python train.py --train_examples=39062 --gain_aug_db=10 --n_mels=64 --task="enhancement" --pixel_unshuffle=2 --widths=[64, 128, 128] --block="basic" --optimizer="normuon" --momentum=0.95 --adamw_lr_other_params=0.0019 --grad_clip=3.0 --steps=30800
Rows from block 4, named by matrix and row number. Rows with one number belong to one channel. Each number is 128 + 24 x the weight over the matrix's rms, rounded and kept within 0 to 255. All counts start at 0.
# convs0: first 3x3 conv (model.mid.0.convs.0.weight, 128x128x3x3), inputs 75-89, a 3x3 kernel for each
# convs1: second 3x3 conv (model.mid.0.convs.1.weight, 128x128x3x3, transposed), outputs 75-89, a 3x3 kernel for each
convs0.38 [150 150 142 139 144 167 169 157 152 140 134 140 118 114 132 126 107 119 173 171 182 102 117 109 118 114  99 132 151 124  87  87  73 156 167 156  93 105 103 129 133 135 162 170 175  97  91  86 132 143 139 130 128 135 135 126 136 138 137 137 145 142 134  74  81  92  82  99  97 126 140 144 154 149 133 136 137 144  94 108 121 157 157 146  94  91  84 114 105 106 157 150 143 133 112 115  75  60  37 118 140 131 151 143 150 136 140 138 130 114 105 116 121 117 116 118 124 133 108 120  90  87  91 101 115 109 148 143 148 100 100 101 156 154 151]
convs1.38 [ 98 101 101 106 111 120 101 115 135 156 146 156 140 137 141 136 141 141 140 123 131 152 140 152 128 120 123 114 132 111 134 145 142 137 130 127 148 131 122  99  95  84 146 141 137 121 119 127  99 110 141 186 190 195 124 123 130 144 146 147 134 134 126 135 132 132 133 130 129 126 133 135 109 104  98 136 145 139 117 128 123 106 136 113 145 155 152 106 108 119 157 155 169 129 126 132 114 122 128 114 125 116 147 145 133 116 104 107 120 147 150 138 144 150 170 164 163 131 121 136 141 130 147 188 179 170 130 112  96 123 114 104 110 110 111]
convs0.39 [157 144 124 154 159 154 160 165 154 133 136 138 107 105 109 141 145 144 124 125 118  90 104 112 131 141 143  76  84  77  83  90  97 138 134 131 104 101 113 156 154 150 151 150 158 118 118 122 148 136 128 121 126 127 157 165 167  82  87  78  75  78  78 140 124 118 173 173 166 114 106  95 120 103  89 194 182 175 172 164 152 167 165 170 114 126 131 131 137 131 122 125 111 138 140 131 146 151 134  88  92  94 132 133 136 142 140 141  87  84  84 172 166 155 136 126 109 154 144 135 171 162 142 193 199 191 121 113 120 132 135 140 137 133 126]
convs1.39 [121 121 118 117 115 115 133 122 122 117 113 114 130 130 134 129 122 124 116 113 109 135 135 136 144 143 143 117 109 118 100 103 108 148 143 142 112 129 130  99 111 117 108 118 133 109 104 101 118 111 100 129 126 128 115 113 111 119 110 105 111 105 103 154 154 153 138 148 142 120 131 125 118 124 130 139 147 159 129 137 135 107 104  95  96  97  97 121 134 143 119 123 122 112 107 108 112 106 107 132 140 144 129 133 127 144 131 112 177 170 160 114  98  84 143 139 127  87  86  83  80  85  77 132 127 116 148 144 145 129 130 137  90  82  86]
convs0.40 [166 171 202 142 133 131 104 115 107 105  87  88 139 114 104 114 112 106 125 114 138 118 112 100  92 100  98 103 107 104 155 154 148 144 151 146 164 154 157 123 120 114  98 115 123 114 105 104 131 136 140 141 138 136 132 126 125 158 144 143 136 141 137 119 114 108 104 109 109 125 128 118 175 177 197 167 164 187 131 123 132 111 108 104 120 121 132 126 122 132 184 170 157 130 109  75  98 103  99 119 116 116 143 143 141 154 144 139 119 122 117  81 116 121 123 113 123  97  99  93 117 131 139 128 117 124 144 144 156 153 146 140 184 196 190]
convs1.40 [125 130 116  84  79  67  85 102 119  98  97  96 108 107 109 111 111 116 127 109 124 111 104 120 130 129 136 170 172 166  82  93  93 121 125 125  99 102 113 140 130 115 139 139 122 146 142 134 137 138 153 184 197 201 121 122 124 134 128 133 100 102 111 162 163 168 139 142 139 133 132 132 116 124 124 139 147 144 136 135 137 135 141 117 112 131 136 130 128 137 106 107 109 130 129 133  96  95  96  80  88 106 130 130 147 158 135 136 175 165 165 146 143 145 161 145 131 143 146 144 130 135 142 105 101 102 130 109 118 126 118 124 103  94 106]
convs0.41 [135 134 125 113 119 127 105 108 117 128 129 137 136 136 135 138 145 163 156 154 151 138 137 137 118 119 119 131 124 128 114 103 113 130 123 123 186 190 209 157 148 135 124 129 134 137 136 146 119 123 119 122 124 119 136 138 144 164 163 170  95  92  99  97 106 106 159 155 147 151 141 139 134 156 142 120 126 106 174 179 159 141 143 125 105 121 120 125 117 111 161 151 130 131 119 122 115 107 111 126 147 157 123 132 132 119 111 108 110 111 102 136 133 134 125 106  92 145 159 168  94 100 100 140 145 139 187 188 205 126 122 117 155 154 151]
convs1.41 [169 169 172 138 140 143 106 103 101 129 128 128 114 113 120 131 136 134 137 145 146 131 138 133 148 150 137 127 108 103 157 153 140 135 125 118 111 100 105 110 101 108 107 105 115 102 113 126 112 126 139 167 175 210 140 138 129 116 121 128 132 136 138 136 128 124 155 156 155 110 110 112 136 131 134 134 128 139 120 109 116 139 114 126 156 151 157 148 151 142 109 112 119 113 113 112 117 117 112 118 130 136 101 101 110 140 137 146 174 177 165 134 128 122 156 153 154 167 153 159 150 144 162 121 112 118 107 112 120  99  94 103  84  71  59]
convs0.42 [145 142 149  95 108 101 111 112 115 159 172 169 130 138 136 120 144 136  93 110 102 125 124 135 142 145 160 119 109 105 129 117 129 162 149 149 115 110 132 149 152 150  87  86  75 107 103 110 132 123 127 108 112 121 142 140 143 142 136 132 142 149 156 135 114 115 165 156 162 118 111 107 137 130 134 124 126 133 121 121 119 180 180 181 137 144 145 145 148 142 128 118 122 139 143 155 131 132 134 154 155 158 139 131 123 119 119 125 146 138 150 144 128 132  96 100 105 125 124 125 146 132 121 173 169 150 133 127 145 128 124 119 107 113 115]
convs1.42 [128 132 129 143 148 147 149 151 153 132 126 125 138 134 136 158 152 166 133 137 141 137 146 146 125 133 131 101  96 101 135 137 132 129 127 119 120 126 115 137 134 124 148 147 142 142 140 144 117 115 123 138 140 148 139 136 135 138 141 137 112 114 127 120 114 114 120 116 119 131 127 125 148 149 146 169 173 175 147 150 157 165 169 164 114 115 119 143 147 143 127 128 127 135 135 130 145 147 148 161 157 154 107 104  90 114  97  88 138 134 130 125 122 119 130 132 122 144 131 115 136 127 108 165 158 142 115 114 106 123 121 123  92  96 103]
convs0.43 [140 140 134 116 125 106 129 135 127  99 125 115 106 107  94 110 111 107 166 147 153 163 153 164 117 103 117 225 223 204 143 150 131 126 133 135 118 120 110 122 132 129 128 137 151 152 156 161 161 158 149 148 125 125 153 160 155 145 144 127 138 135 144 138 122 116 149 120 117 160 137 138 123 107 128 136 116 149 130 138 137 103  89 106 123 112 125 143 152 156 151 118 118 130 106 124 120 104 138 120 113 105 118 125 116 123 136 145 107 126 122 101 118 109 114  98  91 121 111 125 131 125 139 141 136 132 129 131 137 110 124 122 114 123 117]
convs1.43 [ 84  63  61 127 114 107 117 115 111 140 132 144 115 109 106 102 105 101 143 129 135 142 121 129 136 129 134 121 143 131 144 161 155 134 138 146 154 154 144 147 147 135 130 129 116 104 115 107 135 125 133 147 143 165 125 122 131 103  96  92 118 106  99 130 140 142 123 127 131 120 123 126 131 129 138 118 124 125 129 128 129 151 162 136 125 126 127 110 101 111 138 134 139 127 116 114 123 121 114 118 122 112 131 141 138 144 152 153 141 161 145 112 124 124 145 142 149 101 105 105 156 157 165 156 148 154 155 151 149 140 140 143 119 119 129]
convs0.44 [160 150 135 138 136 130 186 189 184 130 142 142 126 135 136 123 124 136 140 135 127 107 105 103 113 123 124 113 120 111 138 149 152 155 158 156 186 190 184 123 117 102  99  96 101 108 117 119 137 140 140 105 107 105  96  84  78 135 142 147 149 145 142 107 110 121 140 145 141 103 110 125 156 153 159 152 156 158 149 154 146 106 109 105 129 123 121 134 139 144  85  88  95 109 108 110 153 153 169 129 141 141 130 144 149 168 170 169 107 112 108 157 168 166 143 148 146 131 148 149  94 111 120 120 135 126 184 182 166 138 144 138 136 142 141]
convs1.44 [ 60  65  73 106 104 106 158 154 146 122 119 125 103 106 109 123 129 131 126 128 132 134 128 127 126 125 120 106 114 110  94  86  76 136 132 126 131 129 111 143 140 145  69  75  76  99 115 120 150 145 130 124 124 120 123 110 112 102  96 101 108 114 113 154 160 162 112 111 110 139 129 133 133 128 127 124 120 119 110 104 103 149 150 156 139 141 142 132 137 135 131 120 124 113 109 111 111 116 115 132 118 113  88  81  87 113 121 130 148 142 137 114 113 104 126 146 155 158 156 143 149 144 135 130 140 140 136 138 147 129 125 123  81  74  69]
convs0.45 [146 158 145 120 134 144 145 128 148 121 132 125 125 136 140 129 142 142 155 181 168 127 127 128 179 179 197  86  85  96  80  81 102 128 125 133 131 115 115 117 112 122 119 115  98  77  69  80 148 150 158 125 123 140 119 113 108 114 114 122 148 153 154  70  75  68 140 127 124 123 119 112 110  94  98 106 104  98 158 155 146 148 150 144 147 157 153  96  97  97 113 143 149 155 160 175 118 131 131 134 131 138 103  94  92 118 120 106 108 124 111 109 107 114 162 170 186 114 119 111 132 117 109 128 131 139  97 103 102 106 121 112  91  94  90]
convs1.45 [107  90  91 155 153 155 161 162 169 161 163 166 143 141 147 124 129 140 120 139 123 128 143 136 142 142 137 104  95 112 144 140 149 149 147 141  88 105 132 143 152 181 113 128 140 103 102 112  78  81  79 116 117 121 156 156 155 130 119 117 127 122 125 106 106 102 127 136 134  79  94  97 151 151 144 136 127 128 113 103 108 125 100 140 118 124 144 153 170 163 159 168 168 132 132 134 162 164 168 132 133 152 170 156 129 114 113  93 126 139 126 109 109 106 109 125 117 135 127 123 116 107 102 128 129 118 148 163 175 138 143 152 139 132 128]
convs0.46 [104 116 115 169 164 179 152 154 151 131 147 161 114 124 128 137 123 121  90  84  86 145 143 149 168 169 173 146 160 168 134 137 132 133 134 126  95  91  82 130 123 128 111 112 126 123 134 127 140 131 125 127 131 136 167 160 166 135 130 135 138 153 164 105 117 116 128 130 136 116 116 125 126 121 117 113 115 106 153 146 146 131 123 113 124 124 122 129 134 129 127 117 135 142 123 159  79  92  94 123 117 118 106 100  88 118 117 117 133 129 125 154 147 140 126 112 113 125 128 127 116 130 126 150 172 179  96 109 112 105 117 127 111 111 120]
convs1.46 [109  91  85 151 146 150 173 168 175 113 100  93 116 112 116 153 163 167 146 133 128 125 123 123 138 133 133 113 116 124 144 143 141 122 110 104 140 162 129 133 126  94 183 175 179 138 138 140 114 113 124 180 178 182 120 113 117 122 122 133 124 132 133 130 136 143 151 156 147 128 123 116 150 152 150 154 150 152 130 132 133  89 103 109 123 127 128 120 114 115 111 105 110 103  95  90  92  97  92  91 108 115 172 165 153 172 163 170 126 126 129 127 114 120 134 128 136 114 110 106  97  86  80 121 101  85 148 152 141 113 110 115 128 111 118]
convs0.47 [149 138 137  96 112 124 134 138 134 143 116 103 127 124 133 117 120 118 135 143 143 128 134 136 161 156 134 105  99  95  93 101 104 134 124 113 181 185 176 128 138 144 121 127 121 120 123 114 136 133 120 138 134 130 149 152 155 138 137 126  91  91  92  93 107 113 117 116 123 170 172 172 110 111 122 117 122 124 135 141 157 141 151 162 152 151 158 120 119 130 139 140 140 131 138 141 142 132 115 107 114  93 137 135 123  90 102  96 106 106 121 149 144 147 139 123 126 130 127 131 120 112  98 163 163 155 172 190 178 122 122 120 116 120 124]
convs1.47 [190 178 176 116 115 123 141 146 148 138 141 146 153 159 165 120 132 132 129 126 125 143 144 152 103 101 105 138 144 140 112 117 111 148 152 159 135 143 134 123 117 105 117 124 130  86  88  86 120 130 132 142 125 137 125 120 128 137 137 139 118 122 122 128 128 129 100 100  92 137 142 141 124 123 128 129 122 127 115 109 112  99  92  92 170 163 160 121 122 128 134 132 138 105 106 108 115 116 110 121 120 114 125 131 139 103  97 100 117 118 125 117 116 127 138 123 113 117 107 120 126 129 139 111 112 114 114 120 114 110 124 140  76  98  95]
convs0.48 [130 119 110 119 124 129 123 110 115 146 136 122 149 143 140 132 130 126 130 118 116 116 111 132 118 120 127 108 112 114 115 118 121 138 131 114 106 105 107 114 115 110 151 146 148 148 153 170  88  85  86 151 159 159  76  72  80 114 115 114 114 117 120 189 178 177 189 180 183  81  86  79 146 141 151 143 141 147 132 138 149 131 141 142 134 134 138 134 130 122 183 162 136 170 147 163 136 126 138 104 113 106 154 148 145 155 157 172 108 114 136 139 129 139 129 136 149 125 129 145 118 119 132  44  55  62 150 148 127 123 126 124 107 107 112]
convs1.48 [116 106 117 165 161 160 158 149 147 119 122 128 106 113 116 137 135 142 120 120 117 117 112 111 104 104 107 111 117 110 115 115 121 129 125 121 112  96 121 142 134 141 177 176 181 114 126 128 147 149 155 133 137 140 143 140 140 102 100 108 128 130 127 113 117 118 136 137 124 147 142 139 131 142 142 115 119 117 135 140 135 112  95  96 146 145 156 175 183 196 152 152 152 141 145 151 122 121 115 127 134 152 105 116 118 130 138 143 148 140 120 133 127 108 160 161 143 150 159 159 150 159 165 150 146 150 111 117 126 124 130 137  98 105 107]
convs0.49 [109 107 116  95  98 107 138 138 139 146 144 158 148 133 120 148 150 158 123 125 131 118 128 136  95  86  89 118 118 124 106 111 112 152 153 152 109 101  96 110 103  97 118 111 110 123 120 117 162 163 168 129 127 124 154 143 143 152 152 155 136 133 143 127 130 123 168 171 154 146 137 135 117 120 102 138 144 131 138 142 127 104 105  94 140 135 125 114 122 118  77  83  70 125 137 133 127 118 125 119 109 113 160 152 153 113 109 123 111 115 117  90 104 103 152 139 127 122 120 121 180 191 201 121 111 105 123 112 121 156 154 151 113 109 115]
convs1.49 [154 149 137 136 133 130 196 188 179 106 115 122 115 110 106 136 135 134 125 133 138 128 127 123 121 118 118 101 104 116 102 106 110 126 125 121 160 158 154 155 153 154 145 132 126 156 149 148 167 166 175 100  98 108 115 122 119 129 134 138 126 127 136 136 140 133 110 115 117 163 172 172 146 147 150 126 126 125 171 172 175 170 174 169  95  91  86 153 144 126 149 149 148 120 115 117 123 118 122 148 141 142 101  76  53 160 164 164 118 111 116 134 145 144 112 137 170 100  98  98  80  79  88 184 178 183 152 156 163 153 139 134 163 156 154]